python train.py --arch="uvit" --model="image flow-matching model" --dataset="simulated fluorescence microscopy of cells" --train_examples=195000 --image_size=32 --horizontal_flip=true --conditioning="none" --objective="flow_matching" --cond_dim=192 --logit_normal_time=true --norm="layernorm" --norm_position="pre" --activation="squared_relu" --mlp_ratio=4 --head_dim=48 --fused_qkv=false --qk_norm=false --parallel_block=false --dropout=0.05 --inner_norm=false --patch_size=[4, 4] --layers=16 --width=256 --positions="rope" --init="torch_default" --residual_init="none" --optimizer="normuon" --muon_scale="match_rms_adamw" --lr=0.0052 --momentum=0.98 --nesterov=true --orthogonalizer="polar_express" --adamw_lr_other_params=0.0025 --steps=5200 --batch_size=64 --epochs=1.7 --lr_schedule="linear" --final_lr_fraction=0.01 --warmup_steps=100 --weight_decay=0.1 --adamw_weight_decay_other_params=0.05
Rows from block 10 of a small image flow-matching model, named by matrix and row number. Rows with one number belong to one neuron. Each number is 500 + 25 x the weight over its row's rms, rounded and kept within 0 to 999. All counts start at 0. Numbers have three digits each.
After each neuron's rows are labels from the 100 images, of 14976 (inputs lightly noised), where the neuron reaches its highest value: "top examples" is what is common among them; "peak on" is the class under the peak. Only what is clearly more common there than usual is listed. The data: simulated fluorescence microscopy of cells. In brackets: how many of the 100.
# fc1: MLP up (model.blocks.10.mlp.fc1.weight, 1024x256), inputs 0-255
# fc2: MLP down (model.blocks.10.mlp.fc2.weight, 256x1024, transposed), outputs 0-255

fc1.185:478506542499512503550525486461507504491474509539521474478463495471510489511509522496497491498499527489508506463467509530542507519425481495523473443474533480507471493493501538529521484483515528476506506471455484529521503482478515511548477537510493555483488500507526521517505467466489497461514475490470480527509512479480481482484545479508499492553551501500523509503468507522518476485495519509477494484496513509468545493429553495504517502487454490487494533469480537499513531501478515511577502478476544496455494490521501532549496534526543479478511515448518501495491523490549514491471475529518518528528470533459482492488497487541489490515468482496477469493482502485491480489535550503496506479475489544478450521535506487505510524533525468460473467509500517479498512447508479
fc2.185:529519488492479489442461522539482536497506465475484513519509520498494480492500478495499499511535452515492478528521482500487515486571491515484499556493479529500534507501513467505477483475478501495504498563509503492487500494517509471449513510527530457466508522491494472488493501541508483520493516495513484501512480560542521516510481492486456519469451523489453471513546505484511528524521495493498500511502485495532496478548450486507481499478560538493487504503533472501494497483529495506431526499506462477484475522476465457476496464455461538502477486533487477483518490475450511497512506493466514478489470491528513492488537484477497514506524486500528509485498484520501519491495474464525464524563469456505545486455460536479503492508494560569532511501505486518506491563513506
top examples: membrane rim (79); crowded (54); cells: ten or more (54); red stain (45)
peak on: cytoplasm (92)

fc1.421:498491504505529502527472479538503511518515510450521491501487492522479497515498537496556515494490477502518506471497486475510486464499517461491510502460472559509507527507500529501525526500572545492538510470512521500498523471492460488492499509507498496533515459491520480523479483509473495522503500451432485512512451529507491501503490469515546510485462451493487503518496513512506543495506506494483511525515514492485481521535500525476488515499435467476467510480451487477550527525452510542482522485499494513541502480470489500505486519479459482482507463498520541482520478499471518430511551502522448497519541528481480504496523509469483524542503486483489521517515521480546466528497545483526472488501503447504447478524553487518503492472488505497451535509533521496450470510504553
fc2.421:510523506495491505467516491465477505477479491544514496477523510502533477503515460481467491488526528508501481503501512537487509537511502521486498517516519469522532462453508467467473512481438470509459462526500484490478514515518532517527496517526518528496490532529472512478507489500520517462512490536577527494471562488490496513524508549490453494513510522540492493467508492501501460527508531492526487461457514512495527473457478458505487492456558546507555473520550509540466481479490542464527506513493532505463490497509510500500507482549515504525476509500469469503463535491512464564460451505483534531491475477528530481508472496540515497472498490476510482519477475540491499485508476522497520510513516526517548496493465516489467485547524492502514478489480491509521505498447460
top examples: dim (57); crowded (51); cells: ten or more (51); fibres (42)
peak on: cytoplasm (95)

fc1.124:455497490527503469455485521505490482486470454484470482490504493467495486548526514510478519523479483472483472562522475502464539499523482511494475509500487522555488518490516505422463490533497475519474527482479510493490512522542493510489492517495523484516464509524474505486500503496512547510527516502462531503507484508521491499473511532519528460504472514547502503495526504434443534490500507440499529471470492512557499564484534488473444549506492458486469510506466507506514485528511537501511487541513499493467507513498459516453485523468499481502488447526525521505485487510507517531503508480503529536487469476487474502500460518518532524484546485461531538497485520512502510473511483443512496471536517511496489480488515543562504529508499527477539523478528520509503489506493472
fc2.124:535520474486497531545512484505481524507522543484527519506512506489507513452457472500524498495476540546504546446513511496522453493492528515515508478520544486508516503535506486560555486464511530467501479508505471506519499488477522518517540491509501531475525466486518500504516510505491432481488507469492512497502481516471498501503491506477483517481496489478508495518483504544563464520508518572509484496518489474462498452511480522507551448523474510508547496502533490489490527485518476525513525454470520510544510485504536469552525492509513487513502549489501477482508523501470487463511482515501479460519521535485534527531504471507483492531472532561457479493519451462503479546500512535494505526457504506507513481476464489495498464485518446510474511540467466504527524482497510
top examples: few cells (51); cells: one or two (51); long thin cells (47)
peak on: cytoplasm (77)

fc1.266:461501514488521515478507496520497529505515537491508472494471499465516514534502475481526472488488539481484513487487468536492518483470521489512448483525502512529472490526499481512493522521515529506448536499526467559499447521514518513465457544514496535528476461463480517510503527508481562530493485469476511459465507536459494498525478433514510496466457496544525496517503507508459531456494530494495465509508503507517518506520483487500483515508436529502472492496500560518518494450537495505461521494550534464493509497463512536504497463528488488467493483514490468509510516487491520484494496511518542511522495522451490541531500482503514511454505528479517510509467525512468468491486532503480503518525492518465476458516503554522483463485484520567477528499483461454487513477494495
fc2.266:545509493513477469542461524484478458505487475541482504487520503536489491470486531524471562483507473495503472504487541477539471475504477485501546507469464496479511506474519522490534476482495498511541457498476537453482575537483461486530555460485488474475521500534515495482506496496535448474463493527507501507531501493524554492480511580501492502520513507457471506516501516469496463524532497486492514502503496509475487503489510499478515497522551495486534491518505432494461496540514457490526502501483475534511497524530468464520506532463504521519484520488493513485490488514533507533503507503488457473475507488523502474446500505475506496557482485524488493477519487503520502521524453494518491493456503480508532549469512464456507509489525508463522443500520509535496499510493526
top examples: membrane rim (60); few cells (52); cells: one or two (52)
peak on: cytoplasm (90)

fc1.373:501476503509489454470500521475509467497473472475500532522517510484520501481479478500519516497532491505536473447511474477492507460534455546504520501539503528483477505495469567525497480457524510494493514540464535504522509475500499514526517494498458496491514518461524502489529498507478498502466478503511493500481506518485489487489559454514473482482475477471464502467486521520474510473496485529461432482537497505503496493523524440516502437464494520479505545499543464494528484503501497527502498511462449522514527477468520528504489507494500489544500515500535528549516524463554489497530529459494512518494504521498529511515522509523509491495495524508470498487530502487515485450476478476489550481431553468542528489496551457516540489520474505501501545454531467489521512506504500
fc2.373:515526553488517543541501493522497517488540523536452529476494464495503476513530534497535493473455512509465536528486523537509516506461523410518517506468477461483524500481551478464514512530483494501516475502530483464509470516513466505475450507468529502516496504507494491496507507510515522510519518516469512505507501471517516488522480549500501479516501486509559491564480444491521506526483503511511561522489488500517505518493490573468489523529484464503503434504476538479483511489454513476491497473528528503460516513509509468506504502467507495470483499533469460479511475517439510512507461511509503480498528465511477513486484477476529502516505478466507515521465494481495550541521509509470469520557492533479488518481478516501476490509506484492520497546504532487454502517503459
top examples: dim (69); membrane rim (56)
peak on: cytoplasm (90)

fc1.694:525531491506508528493490514500473479573508510520507502510492596534489497474445486508504486505506462554483500505500505486547482502523512479489495483500489481507485492474488533471496485498419520525495513473478519505490489455455461518550497521535468537520494519494495565493501497507495497521509517494522477532469519527509527516479514468534493493549507480502468520544566510476447502503497503544455478518493491486451471483525491488491495500475472490524463496508496539485520514493522441464478522493500501497513488484429496516472487496491517498451505511516473521495487468516512528493511499559532530506533525447529481481476487503524503503524519464487484493507525495503485479498503495517548460436500509486503469461496474505517493492509501515513507523524542502465528525469499510
fc2.694:483469523508505464496488481494507519464503486473507482463490405499472509527525496489486496486494488458516527469524518483486499502456492528480515531521518529530502496505535480525500494484540452489472495529506501507524515542512524493462479493494526476471502474497532447513489510488516518491489514503459521492508478475502492496533509562427490501472481479483504475463440525529523475530506507445527525484512541524530529515488503533506518484530525484483534495523515470474514464497460532528519500509523495512503494521586504456518541522504511485542501489507503478504525534453499446488503486467484486473477498520467521523524493480490489529494480524528538522480502473471526525532516547489477525570519493495498537534509493507489486523508498491476461494473479518538464469489485485
top examples: membrane rim (63)
peak on: cytoplasm (81)

fc1.455:531509493530509521541545490504487542532482489479480516499524517484474494464518506534502504493520486499468521479491493540543501513504566448502455505521486496475499500490520491489535514529482485515477505523481555505514508475463519513508491479471479493498514491535505492490468457472507493488499444538470450553509499481523509446491496484473503477531545498474516476493538513465484503506525494518513562473468499540524500501511529462452491511530520528520499470501487526516492494506441503494498539484523472530499487553459542480472525509490497506471478507521533544454488503532508478491525442512508481472491546508510524511487457493502554513497485478540480500488506462482469502520547485547504505475488486524538501450502506499489498503501483532478509415480516521479482479520501519
fc2.455:477485497473515493472464499495518476456534498516515494518487473511528512532498524469488505542484510506539486495505482469468513500473457553500519521492546502521495507515467497547459515497522477464501493467524469527476509530536472490495521496525514478520499539489494497519527542533485493532493528454549533456508491503490499549512498513497489516469509533536521528539497492525533479509498511523483437533533500479491513493467489545560523514490514457480503532488529482500517499501563486505480437455484519475515494437536457530524463494503497490518527518504482474519510470492523503499469533501525520523506460513522509487521557527504473475517489534503502495522483526522519509505471517464483502526529499471475498535525499484490515519533507457516493583520480466542531489485490523
top examples: long thin cells (93); crowded (57); cells: ten or more (57)
peak on: cytoplasm (77)

fc1.211:498446526495488512524439499491520496478502496520490526477489479526453459501507473481543472517466480466493499501493471488469553469515465508465494517544472484497510471510514495548472526489555499484502534536508479493516501492499519502514489473530472467502469502511463512507532560522518454458508499476528529490467496498460485497487506498481498516508514517483484496461524500485501504499525552513483536501547468509499524503528466501498490475494510488456488468511520491512532511511508523462474506527518513486475515493458487527524509489486513455480547482492509516500526488517496527571473542484535464502472532518498465551508495502524499492498516510503528508534532497517486522525533555576505494512414456482477472491468472498496502497530500566505505472470487504484500485500528530
fc2.211:514545474489508525512524483481481524543499522491508478499510516471566541497468547499484519511544534522522517511506492514523478525525485494550490495474510496496524533488486530457496498531462487534476476501510485487491493478501523499487496520474526522537556486476556481513484424501477577513467492507494485506516499484539515530526519495499506469461498486524520511533489491482493459501471463484525471540477540512488462500480540501487524488518479503528511543494511484468473511480487473518527486454477459492514497499538492481504475532527459554524450498512505458509472476475513479452526487517456523489506476490510517432496480515494505495529481512497457497478456502496503510469492449470497499501555544509530522509534525507511506512474494483518501497520515511550527525526477479
top examples: fragmented nuclei (86); green stain (52); out of focus (52); dim (51)
peak on: cytoplasm (91)

fc1.233:477478471492486467463498520523487525468445494543544551511470469518542513477491509512443522479474490463534521462518487490503512522483529509517466515521515461502479479519504493498504504537520567491516528493490536550544521514491489491519493498462509476531541483503518493471487501489493526490438512502476484461478468503486488505477487478499497502527486494442473466464497502520514519579522492512502464486496498467501497489503423542498520492500518512538540520533535499509493483464510476515499516499535487507483474490493479520483518518498517533455488481517489481490467496540572528495499494463550577506506536523517505507476479538477462504472525495533510468477513513516516485500514468517478524480524539510497526487503506506495540467508465501495524455490481489518506502504530495
fc2.233:529512524526473542530471468482495485566547506435485463476536511461480497524486476497540479502516528528480482538500495474520474474538475493476494476519507526518499516469489507504491495472478444512506482499523472469436476471502504511491523461528472524475483502503487471536518515512492473465555516475518524567518520516507519490528513544491495516443526519524534511541502486466498538460460514480500519500519517519487484530500545452519499496509462493483493502474467490469502517528495544486477489495505518497510528502516522511522462500555464464521488509465507529510525503472438475499485485500520428486502495471514499484536519482532507519495450494497489506540498477494493496511484547486480484516526472506482479518510470506500460487489529511524477539524509518473471500513454522
top examples: dim (52); long thin cells (46)
peak on: cytoplasm (76)

fc1.439:509511491489503476502577499472496535527535558493512529491517531509540485475533528520474449523567454498434499522492513514465489477484525492496514518528513500511463535488517504516486493473510424528517509502539496508491464529503485513489522503485495536500483478510497467469510532454519474521508514458521475547494465544495476517485483547467465518503481466486518527524497508467499487550515477527509535485501456494463488479487520514515498496475502472520503512439486469468477516491535450480543497469478511513491489488487497498495482484515496473507502500515498509564544490496494484553525473489521527492511510533503487500488478481494470520542530512462518491501512529530498505495536503494471498485532452490538445493506455507522504494531445478521511505485497504537455508515513495
fc2.439:514503473509498517475462522498499473453476424519467456508482515488482534536472484459530531501489522481531531478504487486544519518540470532488502491463507498471515499533479496476514478534504531451486490505485496485501523464528524476491460491513497476513507512500513529509465489537471487447521480538504482488473522462521504467538520465513515481521521483493493417489510472522485512467480534473499462521525518515529482507516494474487493489533487532506512472536520496533486469489474530514445493543516484509514504502511503523517539521479521520489488478478503491428480526521508514464489515509527457482507487472492520508499534524503504497472504482567494517495489499451482514538482522506516479522462551524442529506491550494458503486494555523502472510509504486451542505482502492
top examples: few cells (63); cells: one or two (63); membrane rim (59); out of focus (45)
peak on: cytoplasm (87)

fc1.710:476519500495525511517502461489519440498514500491452476526479518511503490504478504513489525492524498484525520490467538508486518511480490519483504470515489474508489496545541541502538542472466453521568489468531490484502462493509497489474497482491490520519521502468519519460473473465463531525500508493465467524503453547468474485550546496519514498481474529453488502467534515513522477484499492524476504493475507467511494517513544497488450553437474470510531515494538524482508487521506522545537476508516491484481504488457574476486527494494475460496495544506484499524487507489494517525520500511475493497446480462481458483519505510483524484524525532537484486529540507485523554459536499510515495514545502513530511519490551493494439475506517524538505513468486536502514495495498499
fc2.710:516515479516495485486481517497482522488472497494540564481524503481505500487488493481491508498505490515492490524529489477511492499525461468513476546476527532482507517451473447490467474504538540474460495503466528531520526501486507498556509527484520507475497519519505484522519484506554471450535469525542487475501511460524505490469462507481493486513528484556524486521482456471500532508472482495516454510532514526511504493493482493496529474560523532470490484495452517518528522484524476450487539474477480489507484502538449509489455483518530546524478447480500507459522485513471495495492514479516524478553525537487545507506498502506498527489458476466529477483476521518462492562493526491481513497432483475482512488486444526477552510512516473464503499500522467513504497496505495
top examples: few cells (86); cells: one or two (86); dim (64)
peak on: cytoplasm (97)

fc1.515:476526481460501530478485472526456491516494515466482493467503503474484476532506487507464501498509502507493473546519515519483525500479494463504516544469490509492502511502492480507520546489480513495534474450483530509519519506503489528502536472476482517492523483505440518520530510544504489501483514520525523493544507521483503481487524548520518514478511490489505532516508457471504516503488465543514472489526518461485497557506522462497488509528515540488500461507560459443503488498515453519524501495511520544478466489500484529515515498517594503486513494508538521518490463529477515454505473521505477562506457497466487515475548487521455497516455509521457489482471523529473470528452487522516482491534518500528472473527517491496543515505504461490510526514464528488482477456503448
fc2.515:500480514531467494512533510476527500487495481525513497521509514533485543475485520508516482489506461484525526458496486486532497516540496545504494464524493508531509505513497496501498438534484469509495531563542453478493466517500496494503450515509492493530464518499554505486458465476501478483540448507482476494468493479517512528512475457450492494516484485507518480472505536531519489523508519465446522515461498528498513436491477534469538489484492449511515538494471542522506513502494545518455496510487505471501530513503511470528471489516462509486480510486460453455499540506485486535488517487507523455482555468512533482512472509485534530512531489473516496486531510473524529508531512462445491497491489504504505516469478496516491488488476522504497473503525468526519514552531571
top examples: crowded (77); cells: ten or more (77); fibres (33)
peak on: cytoplasm (84)

fc1.361:498513506530474481553490528490499535509460456523514469505571487510472521499478487507556510495460527509474513507538491492475477505465491475493481486505454493507427527482505500469496527511475474589476477495499507506456525483500472488497498524509516528515519499478505505512472477498465525488519495500509534468527536473458514492525527459558485510515458477511525460519469521463484497467519499500528480497486460565516534511467456523459456534523527494534525482493542486488570486512520501493493526473548493485486490495512526512540541497469502518514509497472537509515475470493495481483505501503505529508501493506491495492476533490519493521466507530479552509427520493513512509527472484494496504503492492487490510512481555551482515485481526505522501514465522497465524513506501519
fc2.361:502499522446516520456487471490520482464541561468471527521438521506512487502518510488471465465518474484490493476460493528510540477553508504461522514505522497494577491518489525509511492469548482459503491455500492522541469517530506498481507487475477488468472474528497501497536499488538525502482499497511480528456481532531523498484490534495493502515540533462487525480520504507504482524479504505473530536503542460499467505518524454538562497520497517456488536517458484484469495470473511494507495517466481490516504518513477526490439487531500450491491506493487492487548518530541526495494511485498519506515492502484496492501484458443508489528501509507464504553516472469494510448511520465532478521494529498532487459498470447505462508510494493472505489533489505524464502479474519
top examples: membrane rim (64); few cells (58); cells: one or two (58)
peak on: nucleus (35)

fc1.256:471513477518503514452505512496565532499469511500511491482567501480499472486460473526525541497532504545455482460464473472464523510493544493470528473468491481518505489497481518485511469499507520464487538476510459481504552523535515515532411469517508525494503506481488481482525502493503462526526545484487517516451510516542489476515479516519517520515466494506504486492512440474482476514516528491490491480495510523478524481509513559513521511524451501504507524511521508489488469476505475485539497476495463500464526540510542503532523474490512440485501498538492442486505521487497545458452516483483516470541468488481525468500498485489514513508490497479506518532507543532485499502451520496527501535496503539545468508504511502490544485484486501503539463496475519505524522526519497
fc2.256:518512527490511510538465478534429463519545501460461482513446493513494488513528506481519511515447493473530495571508525529487476519501467506486473480532495480502501497480503480536471492518473465540508462523473540505483456502488505501475582538497513474502503489548496520508478495534511545460514507516497458476538516478472513518527548502461526488463502518509496532530503545511492490489450489477501540515485484480502488458495472454494471487480522495520513485520490497492493516515486528503472502508528548499525510468467473523464458501492487539515497498466522532519478476476508456548535481520515473524471504519521432539495495485500470499506519499544505496470495457470494512496529516446474519464501501511466530519526500501501463491523488498493476502499533479492477497497495488
top examples: crowded (71); cells: ten or more (71); membrane rim (66); dim (62)
peak on: cytoplasm (71)

fc1.213:491460522466492491509531512541475520508505517443509511498538532491505498476474487547529507522471506483542521484511510500498469532529486518464488462495525491466494478490506537522508505504488526463481495535501517525517524514532544493548487477502472501473532524509483532497503504484519506510448491518523517518475511550542482514494524499499525514524507502500506507480500529541529478543443588516481554494470436503485539467467475476481493519478498502481521530500512487506491494539509503515461478546498521456476521479486525501482497527498495475508487504479557488496458468431458466485505492473490498504535515532468509489509488480471505460493479503527500486518539480486494452522474473481515498539488459487516463494497464503492539511556530464470480506481451478506521499521477499
fc2.213:505551480516502524498467476484523519483498509567504488475442467542475512529500528454498502512484483486466490520496478507517521485504509498509501491516493492561528516526503515464513509501484467543542500471552449461510451474493466495477523521529486507507524446479519491491479518556505488463570495482493484505508456461471508475501482509494501483446503522490494451544506528471492498443537448469511487546507514508484453517533504507527520477517490501519470482469472510473498484460495469488539527456498486550495509513494493530516504473488490483503509489510463491494513513574549525474500501527506520504466497486529473486495514504490506525494505486496514523484469534502491535505525508505493490458501521493512527490489552487479493491458508521540491500509559496487471502460532524
top examples: crowded (81); cells: ten or more (81); ring around the nucleus (35)
peak on: cytoplasm (93)

fc1.453:514485543507538445510517466532476543448473507440491489534529509481475491488540482496532477483512533497508490468506482486497544493486483505523497532509498541567496534516502523458448518518510493514546478512503501508521507524477496555484523515537520539505536517485550496510477498501519458515456492499448463491521477509476529489498463470546450519516464468510484510502519485509471489534529445490497484476514498485520487521481472508483502471493484472469476466479475498464551465510522512540517525461454517502492478527489479485494513540538466476455488490505476511509519487530508521490531510498512512515488476470524533492479505498494535555464488494513496500496477504525492549507520496524510504511514469489481449542491490500465488518572498519501495502496491485494521542475496470
fc2.453:501503468501467526484491544444534486486507518531523497442506500515516481511462494531466515521494480514473483544493503508497455528532480505479484450503522457418501459500475499528537507516505486490464530485507492468488491479508499471510467484456489442500454493490455505483523490487496499489547457494529546516475504493503481555504554520470527505471540521487532474482507509502529503491457523515498523519478503532481483514471527495519514533498490511515525524509528528514471541477478522448500488555546507521527473478511519495498468453501531530589485527530519498488486498482493486493490483499496495496485527539483485501542495510505490439533523462474500489496484498478508449484496490469466496520495532499513533458509515501499526494472505485500494530519498503512456491522524527
top examples: dim (62); fibres (31)
peak on: cytoplasm (62)

fc1.476:515492535547501481527490494513573529538519525489526513475502517503481524495484448473493495557518499527557527498473479444495499480476524486505444515458485511521496526489525477537543490461481528550481520527526524455472475493503467517490455457486515492515490478523474500501503470507482497514496491524480494511466468441507496486472486490482522532439493536470469488496521543508533550511505513473501527474492502475477516480465530496504521516517515463500467458494487487534468511513526525533507516487498514508473491517509488487528508494492524499511464521511485500509533496465541528528521524485527515450480542543543455471481471512492527515487496495492488510505522481462490543509497485552532526456496475466498465507503469552474502478477531453481521496511502511477503521475505497
fc2.476:500501494435511531467527507498444481462471513476474496524513470468488494522539542513500511436482504499474496494488530535508472510492481502471551499508523501501500487523504490449455510537505471487552519498462479463528502510504516490495543532492453467493486490430544514519507516481479549479547505469516498482528513552514498483504526488486502471530511477495561494525475474499465465519462474487507479519516490555527490510506482508510482514485463535512522544510484503487540481502476482481497471505522501511493505484499511500512512506520458513491543472500501442488483527534460499483479482498462495523499463476485534520515522523518478470546527513489528477493491523510515450455509530453483512542524549528487530495483527498513487495527457509526521524465500498501451490481481487
top examples: few cells (65); cells: one or two (65); fibres (50)
peak on: cytoplasm (86)

fc1.516:518519532508521509478511464439511508526531463464522506512523494462472521488528509522481505527522522475481565535515517502494519499492521513554513533492491521496508475515520487520487501514531509515498478511430504535514465469524451537491508505459456511495502531457505486526495499445482515506516470496494536529518463492516485509518466454511539466453506451525523499515494540505508467480490519505487497478499489481464503506510550517519514487478514490507480504467510473483533478510477513489510503463474510496496489525511484513462530486513468458513508533527532463499472488482537493484508517514522495513505489537479482485486512547488495508495473561524442552506514479467460471526487499476516490498524480423495525529469546567501503469549513508485517459500489511523500457499517481
fc2.516:477494467471458459508468508561479493515464498510525486474506499514524460486456489479511488451468507502504438446522441480502457499521462470465511485516498470538481533472487551486551494482478476517521520475557491463492532542500531466513488506495553474505484469561526504491486488530478517498485518502494462488463523515482514477488500526492458532542502509474471528486499462505487495531526479492515503478511504516518492491511487500483486540514493510519510508487490506500468517466513475514455539490522495514515508502493495505519474513509526529487497468495487517504541468532475532493492468486492518504510481464535500523509478462482486496512515465496544450508470528538549520486526529507501517532491504548512482498521448458541487536444512472527483528521501486475515534507487537
top examples: dim (75); few cells (72); cells: one or two (72)
peak on: nucleus (44)

fc1.369:533471487519509523481493541527482498510503518501507478568514519499471503517489482527464497484539498529424481534472524519487509474462512447455492448484526503483492454470493480468471504508467466472519547507484476458471505536504467528468500514484520518485504519501474511507467505520480511496513496483499478524463521508521498477481545496457534493495460569492525485531490521466429494518502462489472519508507515547506533520495452531510482498516505513554500479510503495455511503463496474483495513485529512500524488498493528516479531493548499461486473542498543452483494509502528508474491452497513529500509506485483512463532548516498497530485522537496538552475496529487499501539518496502485507472507484484520496535494517518472476518508466517523524530507440514501454507525526507
fc2.369:499547515510509535524506469485496473504484514516471504452478475474513509474505524468505514489472509509545502467530480457494508471517506483500523555462475521510513528479512530516510462468552514515466492530498514548540476464503507466549525466512485433536478498498530490502532499499507501467500512485497485499552490525503500521514472487522458520526541465491477510478516461537569525473483529486548499519450488449493446456458503457478509547460495504457494509497550527513492473512482509521472485509490454495499525498500474502514520485473550504505510477542486516495497493490493477538517507551499485481516492472513461513507465471510494473535499494499491475516473478494515503488479508494487538511517525507519459448508511471501494504504536491442479526480540489490519502459490520
top examples: few cells (83); cells: one or two (83); membrane rim (71)
peak on: cytoplasm (96)

fc1.45:485503527534520486498489468544452502492497495478439530529492518482484535503492484512489524481532447534525529512433515489521507514524524447524531528545515445492474491477501515478501504486463500471534495473426511504492493485525444521501511526473514475477459480512541497523544508431475537513543521486512491528509509485491493494500495461461510480460517500485500475521525497489522524504527473496537470463460487487486511495510554464448511471500508478510496475512501509511501495469461426492505494529498471507492545519502525493480505508491523491471536534496497489469461474452503529532523520489512484551507522506555490530516528518506468517519552487476470480506496497502519538480532530500491514496483531497477497488510486490513537519514506490467483533502504508534473493527487517
fc2.45:505504500454492525489515508463564486487508506507518482460512474517511468511507525494512459547484543499468472469523491517472470506482482536465460498467490517521522500531525518520509489504526502532491533525550508478462518496486550501488508462503513533529545541501452525479459505569500466495488478508493509503500499515518509516501478539521524522522485514538490508471467506499495469490474518517488521560540507506522470509468470517547501488475478507471486499509490474475485501515522565515488548498496540468495471495475460501499482504531470515516475485521489531525515482578490491482494489504497492450505484512441506474509479477508530482484437516546555517533489506518485469498473500478511498486535495480510516518511533509508490487493482524502538492512491489451558497493540450
top examples: long thin cells (59)
peak on: cytoplasm (70)

fc1.145:484503478477501488543440511490542498507497518495473479516472499546517490523459482504514509538502522500498510526462465585561563486510478485456526475518525498442484493496518549487522528502517518464517514491487518524489534530497495472508489528523423500512483496473487483485521488531504508491513479485546488494505456496480488561505519510482463522508462491498497476484451497530487496472500490510516501521470522501459470450512468485488529505518481501496506468463491494508509542483495511522519455491524516538504472507472538474547459525470517519515496517482466513516499495471520538481471497486533525498523529503446510557495512496547469519469445482517494496496487486530491495466500483482543494509522514488537512475477522537508519510519498461516516491506523542470476469518486487
fc2.145:531500527518497528455547478496448523471467476506475524487515512474493486492544526504463488455458495509509521501518542431448437525492518483542485513474499519540507490469469481520474484511483488545489478509548513481519462475529514514492494496475575491482526500515522497517476511494493492506505500529452498512495528498529513454519502518505525483503535480486525524504546508478516493504499505500502491489489473475533526542476536515512465492481506515515507533529512487492510479496502471452498554530506495492478544520520469517462523470523487490497494474542518508488476511508489476495536498506494513500490450538530483445511494492453529479543532480471509503520521495491471508529517520530443485462463487503447489496498490492475448484474507504446500550492500457527524526515495527
top examples: membrane rim (49); long thin cells (39)
peak on: cytoplasm (65)

fc1.474:492464480552536537509486477519507534482523506472522453516483516493519507489497506470499461516547489471468495530540503499514470489484507549513475516512479517477507523471474520505570498490490537540501523467515496482525528481461476524487485491478483495476538497490518491470490524490559541494478484472509495467507441470487531467513471523543522537509516491549495494509515524516542552525501513502525549527525501528544501507537435501458482536482522505509471493518535490511518475433490481546499476506488484500496447495471489501515477471459510465494487493508495544528478495462488496524525495504539511471508530461502516532554519505448512494463497500504471507508448508506488468492517465483481476512467503521449496507488513517479489508469503486493529533500481502460492475514485481
fc2.474:520527536452464456536491532481526481505474524527485519488519488497481509505473504524519533476467482514506524490494474475493500502537487449518533498452507477494510489512552517475451508530510452456475461483521481491484511539556526512505538540528526517514500496515486538530509502485455458499496491502476489514499537534498476514480508464475465433473486505438508503494471468471457457476484508503491457500461493476468490487472520482549512488529513515478543496471480502501466543539496517449510517488517481521512536509530534481471528510522472502494515495500500469447506489555506498503458504504467494530493455546526521492479497502548468489515493482506535507512553502491515522516490533490484536484516502496537496494507477487523503496552500500500469453523517506536495480509511502
top examples: long thin cells (98)
peak on: cytoplasm (77)

fc1.720:482521538538510491523495487522478513497479509471505528482499459468510498497470502485489483530465521514491515527532556501470488525483476525465507510441496500511476484504508455507497472482465480479506530457438456452479511483511472458476509485484467550535529450467471505524494491442504489530551532548517500519504515517447463497488515468486492536490521472474519541540480513523493512512491475500525454467458432509517480508526540469499463483464488503512510491484515499463492499546511510485494486511537522510502482552484503512500445516536523516492502530507496508533516511519533461510525464478516482501514525519481526519523492522456516486501482488511537539523499500515505494494508526491532498479481508492516496487553554550525521548506495510513540513506500484469531490530514499
fc2.720:520481489497504507470529518504510478485508485530490453506521500519499515483518507487526512464533468493520489488491450484525503481506499443510508491546530469482525510507496534500504501503519513510500460508532537557492473506487537532552482545490529447490473531501554501502485473556517517487420469460498512505466481493533531520531474534496515501497505527538501465486526483484511501482494493546501533542573516488496530465489487531537559502527485489506512520523465506533490497472465479526503488484483510487490524444513520489466545469493502479498501476498505512473442520472502572506473499530507506521497506462514470485482495491552472478529505495495492491462496484461518501520479464515471518533517472484515495492459467462472469452483518496498480514511500513500485515455515499
top examples: few cells (71); cells: one or two (71); out of focus (45); membrane rim (35)
peak on: cytoplasm (91)